Rows from block 3 of a small image flow-matching model, named by matrix and row number. Rows with one number within an expert belong to one neuron, the router's apart. Each number is 50 + 12 x the weight over its row's rms, rounded and kept within 0 to 99. All counts start at 0.
Before each expert's rows are labels from the 100 images, of 14848 (inputs lightly noised), where the router gives the expert most weight on average: "patch colour" is the nearest of a few named colours to the mean colour under the peak. Only what is clearly more common there than usual is listed. The data: cartoon faces. In brackets: how many of the 100.
# router: router (model.blocks.3.mlp.router.weight, 32x384), inputs 256-319
# gate: expert gate (model.blocks.3.mlp.gate, 32x96x384), inputs 256-319
# up: expert up (model.blocks.3.mlp.up, 32x96x384), inputs 256-319
# down: expert down (model.blocks.3.mlp.down, 32x384x96, transposed), outputs 256-319

# expert 31
patch colour: black (35)
router.31:53 56 41 42 49 47 63 49 57 65 28 61 53 50 74 52 77 41 45 42 46 42 71 49 61 67 41 32 46 50 64 46 51 54 46 53 37 55 48 48 39 56 39 52 52 39 40 54 54 30 36 58 50 31 39 48 45 66 37 51 49 52 30 55
gate.0:33 45 56 49 54 71 66 19 47 52 40 44 36 38 49 32 41 54 57 54 33 37 43 30 49 36 56 50 44 47 81 43 51 38 40 51 50 41 52 54 51 34 42 63 54 55 57 59 49 58 46 24 77 46 63 48 55 40 42 52 55 55 53 46
up.0:52 53 51 24 72 60 49 58 43 57 61 62 49 20 69 20 48 34 56 40 50 46 42 56 45 49 44 47 58 66 73 55 43 62 45 21 74 53 47 41 43 53 39 35 86 46 57 71 49 49 52 53 39 44 78 38 19 38 51 39 66 57 27 55
down.0:38 45 74 54 48 35 53 39 58 56 58 49 32 41 51 56 58 68 50 55 57 60 62 56 43 44 38 34 62 29 48 57 36 44 32 34 48 30 54 78 62 53 64 52 60 53 42 34 37 59 24 47 35 59 64 42 61 61 60 38 70 56 54 66
gate.1:51 50 40 50 43 56 50 52 64 52 63 64 50 42 59 53 56 44 51 47 72 42 51 71 50 51 39 50 65 72 40 47 59 57 53 50 60 58 54 51 49 59 47 51 43 50 50 26 38 49 34 45 60 44 48 39 42 62 54 35 55 51 40 43
up.1:37 42 64 55 63 43 47 63 54 40 69 58 40 46 55 52 46 53 58 51 42 58 49 42 57 35 23 48 29 51 46 38 28 53 48 46 49 46 53 39 58 27 56 44 46 40 52 47 60 60 60 43 45 37 51 40 50 41 61 55 51 43 38 41
down.1:43 48 61 55 31 58 43 50 13 32 37 57 48 62 53 46 29 41 64 53 37 42 35 59 47 56 31 53 49 51 53 32 40 45 63 41 38 33 46 65 63 54 67 55 33 57 65 46 36 44 54 46 37 74 58 50 52 52 48 39 36 49 31 63
gate.2:45 65 61 50 45 54 37 51 48 50 46 59 37 42 61 50 54 75 48 61 35 53 34 38 37 35 40 50 52 60 71 59 50 61 52 47 35 48 52 49 54 44 36 60 39 51 52 45 38 49 61 73 48 44 41 71 48 26 37 69 57 69 77 45
up.2:47 56 74 36 46 60 54 71 31 54 45 55 34 52 48 59 70 51 34 50 47 53 24 40 41 75 24 41 52 54 64 59 59 81 47 60 27 43 46 46 58 42 37 46 53 52 50 43 59 54 46 60 42 63 60 49 53 23 46 60 48 40 54 30
down.2:59 58 58 41 57 50 52 27 51 63 66 47 49 47 42 65 66 63 39 48 53 49 54 38 49 56 53 55 67 49 41 37 63 49 39 44 56 42 52 46 42 56 39 36 61 51 51 58 51 70 47 44 55 53 55 50 57 78 71 62 44 28 68 50

# expert 12
patch colour: white (46)
router.12:48 50 45 40 54 43 70 49 44 58 43 55 39 48 39 71 76 57 49 46 36 40 60 43 83 63 37 39 62 24 60 48 42 68 44 55 48 45 51 32 32 38 36 64 58 48 49 61 53 13 41 64 73 61 34 57 43 54 47 41 36 55 32 56
gate.0:50 47 57 49 55 48 55 46 56 67 52 54 56 54 77 53 54 58 58 57 51 52 25 56 49 37 39 57 41 57 54 44 33 53 43 50 27 60 55 33 45 47 45 53 46 57 41 31 40 54 58 50 35 80 57 45 51 65 52 38 59 22 29 47
up.0:50 51 42 45 56 47 45 45 52 40 33 41 45 43 59 38 49 70 44 56 57 59 50 51 35 56 60 60 41 65 40 47 54 41 52 56 56 43 53 50 55 24 53 56 36 48 70 42 79 58 50 40 51 46 48 53 43 49 41 04 48 50 66 51
down.0:59 57 32 65 39 43 54 30 66 55 65 40 54 64 39 63 62 65 40 43 35 49 65 56 46 58 42 29 52 78 49 37 46 73 33 39 51 44 78 65 44 40 64 50 59 48 48 58 26 44 37 67 58 65 48 56 43 51 39 56 43 64 67 58
gate.1:47 58 51 52 52 60 46 57 46 56 50 36 49 37 66 71 38 55 40 44 65 53 51 67 47 57 61 40 46 30 31 65 54 60 53 62 36 32 45 49 21 41 44 53 54 50 58 50 64 47 55 64 55 46 41 49 45 57 67 65 50 35 43 37
up.1:53 39 39 51 45 45 49 55 71 38 46 68 41 53 71 50 72 69 62 53 50 44 47 51 42 51 27 77 42 48 62 52 37 74 47 41 66 61 55 53 44 42 47 55 46 67 64 56 31 43 50 55 45 59 40 49 45 39 69 36 51 65 47 49
down.1:56 49 54 49 37 45 43 52 53 42 53 50 52 64 46 71 64 62 59 51 62 57 43 64 36 39 44 34 38 45 46 52 63 61 67 34 47 52 46 46 55 44 64 60 62 71 44 47 42 55 46 45 58 23 31 28 66 38 39 55 44 48 45 50
gate.2:61 48 50 61 55 56 48 50 16 48 60 50 46 52 28 52 34 51 44 47 46 34 63 51 58 63 52 49 63 75 45 52 59 62 48 63 56 41 54 44 57 48 25 36 35 46 50 49 64 61 63 26 78 20 49 57 43 36 48 53 44 56 52 57
up.2:63 47 59 50 53 53 49 61 48 51 64 69 46 39 42 61 66 35 37 54 49 48 53 41 45 53 39 52 80 38 47 50 49 65 62 63 48 53 48 22 56 61 31 38 70 55 29 44 40 59 45 49 57 53 61 51 47 47 38 84 52 57 35 47
down.2:59 51 51 57 45 53 46 60 32 55 45 54 48 49 47 41 58 47 60 41 61 40 67 67 35 56 50 55 51 63 46 51 51 48 70 56 52 60 56 60 43 33 54 48 54 31 66 57 46 41 59 53 34 54 54 52 46 54 46 56 39 38 48 64

# expert 13
patch colour: grey (72)
router.13:59 57 47 48 81 44 44 42 58 35 45 44 22 57 36 35 53 69 65 52 23 47 49 63 49 29 69 41 26 47 43 51 47 45 75 19 72 44 46 58 58 39 41 52 47 41 58 62 56 65 55 47 64 29 54 34 47 45 39 60 36 60 54 59
gate.0:44 55 69 53 56 48 33 41 60 41 74 42 41 47 62 61 49 79 30 52 24 44 39 68 28 44 53 58 58 82 53 36 28 59 35 40 58 44 60 47 46 38 64 51 49 49 42 36 52 52 70 49 32 47 48 37 56 69 54 55 48 46 28 60
up.0:52 59 68 51 39 42 51 67 59 50 30 48 48 43 54 59 59 40 56 51 54 57 56 28 55 64 61 64 83 56 33 63 39 50 60 63 33 33 34 33 41 49 40 60 66 56 63 58 72 55 43 50 40 47 50 36 47 35 51 38 48 55 63 54
down.0:50 50 47 54 61 53 43 15 45 39 36 63 65 55 49 55 55 51 59 51 57 44 55 34 38 68 49 56 46 49 36 50 44 57 61 56 44 38 75 48 58 33 44 50 48 41 32 58 45 50 44 42 43 47 64 38 50 60 44 28 64 35 58 59
gate.1:63 60 50 49 51 49 42 30 48 33 42 56 53 54 37 57 39 55 53 59 19 26 55 58 50 41 49 52 77 53 25 43 57 36 45 45 43 41 64 64 44 61 40 44 44 25 46 31 48 62 60 58 52 70 44 43 33 58 54 67 48 34 53 50
up.1:33 53 47 40 59 50 71 44 74 43 50 46 62 52 51 55 42 39 45 45 55 40 38 45 48 44 49 57 37 25 50 61 31 58 39 58 41 41 62 44 51 27 50 56 48 68 53 50 34 61 48 68 64 43 58 70 67 63 60 39 41 48 64 49
down.1:40 46 36 42 53 66 55 39 39 51 60 70 39 46 63 78 39 34 53 55 60 51 48 40 72 56 36 59 29 48 71 39 62 45 53 47 53 55 47 64 44 62 33 41 38 46 53 50 77 30 39 40 43 44 42 63 76 39 55 30 55 38 56 35
gate.2:59 34 35 56 65 58 57 35 34 54 65 59 56 64 47 53 40 33 68 50 13 56 37 44 47 35 55 49 55 40 32 53 51 33 51 66 48 45 57 39 31 49 46 39 33 40 45 42 51 53 38 51 51 54 52 29 49 49 38 51 38 31 46 54
up.2:58 52 50 75 67 52 30 55 58 53 53 62 45 70 45 47 27 62 74 46 36 51 38 67 46 39 47 43 53 70 62 56 66 65 69 28 86 55 59 40 52 46 50 51 44 37 40 39 30 61 45 47 52 50 60 38 47 63 51 49 35 34 53 53
down.2:53 52 43 50 53 57 41 69 99 56 57 63 43 53 43 32 39 60 56 51 74 32 62 42 45 40 52 35 56 28 50 47 14 65 53 51 52 65 53 58 49 48 25 57 58 34 64 41 25 46 31 52 53 49 60 37 23 50 48 75 35 48 53 42

# expert 28
patch colour: black (45)
router.28:53 55 50 52 43 41 48 38 34 53 24 49 46 60 73 73 59 47 59 51 42 46 75 50 56 52 36 37 49 49 65 56 47 65 51 51 62 52 46 47 51 53 38 55 34 50 49 70 35 11 48 81 74 66 37 52 53 37 37 48 38 49 60 40
gate.0:71 54 48 42 39 51 49 49 36 49 32 64 53 36 75 57 40 31 58 55 51 51 31 38 42 55 38 55 64 80 50 61 41 36 45 54 73 52 56 50 46 59 44 46 53 50 32 52 65 45 66 45 55 44 54 45 55 19 47 66 47 58 60 48
up.0:51 45 46 63 63 46 34 50 78 55 75 41 41 54 47 44 72 70 35 39 52 50 69 63 46 66 87 67 42 29 64 49 52 58 62 40 68 63 43 38 41 25 46 61 45 54 56 51 38 56 52 63 52 52 45 47 67 76 43 52 43 40 21 45
down.0:44 44 47 52 47 46 55 59 49 41 51 67 38 44 59 50 36 41 46 32 88 54 35 50 50 57 23 38 41 56 59 47 51 55 52 50 59 44 58 27 53 62 40 47 51 57 42 37 48 56 52 47 67 30 40 61 21 39 45 55 45 46 32 55
gate.1:40 44 63 57 36 44 45 80 76 34 45 72 38 56 74 54 56 56 55 70 72 43 60 79 61 51 54 60 67 49 72 35 55 61 38 59 59 44 63 33 38 45 56 43 64 51 70 59 27 45 54 62 53 48 49 49 43 37 48 49 42 44 63 77
up.1:42 35 44 32 20 72 63 57 34 52 65 26 57 62 40 34 35 56 44 47 45 57 58 44 59 64 41 53 32 38 34 32 43 30 51 71 47 33 60 62 48 20 48 47 43 63 59 48 54 50 50 46 26 53 50 48 34 73 42 50 48 60 55 44
down.1:38 31 66 39 51 39 55 62 56 46 51 55 35 46 47 44 52 58 57 38 35 55 51 53 53 52 50 44 48 52 32 41 35 62 52 37 69 32 51 37 59 70 41 33 41 46 24 65 72 60 54 44 56 65 53 39 48 38 53 41 58 37 46 34
gate.2:46 43 47 31 54 49 57 49 50 81 56 46 51 57 25 34 56 72 56 45 55 64 52 56 54 60 58 44 26 37 55 26 60 33 49 68 61 49 43 61 37 48 39 59 51 59 61 48 59 51 66 27 59 60 77 52 45 72 59 40 60 48 45 39
up.2:46 60 55 33 47 35 76 52 38 40 33 43 77 43 61 73 09 47 40 62 38 49 38 26 47 63 60 58 43 51 47 78 60 61 55 51 40 42 46 50 72 64 44 49 48 48 55 43 49 56 30 34 47 62 43 53 62 74 64 53 40 80 53 27
down.2:45 50 45 40 45 60 52 44 46 38 48 29 56 46 32 37 38 68 38 42 51 55 43 37 46 43 52 57 43 77 66 60 64 44 44 42 43 69 37 74 36 50 50 41 42 46 40 43 37 36 59 55 61 55 31 48 35 46 52 53 77 61 71 44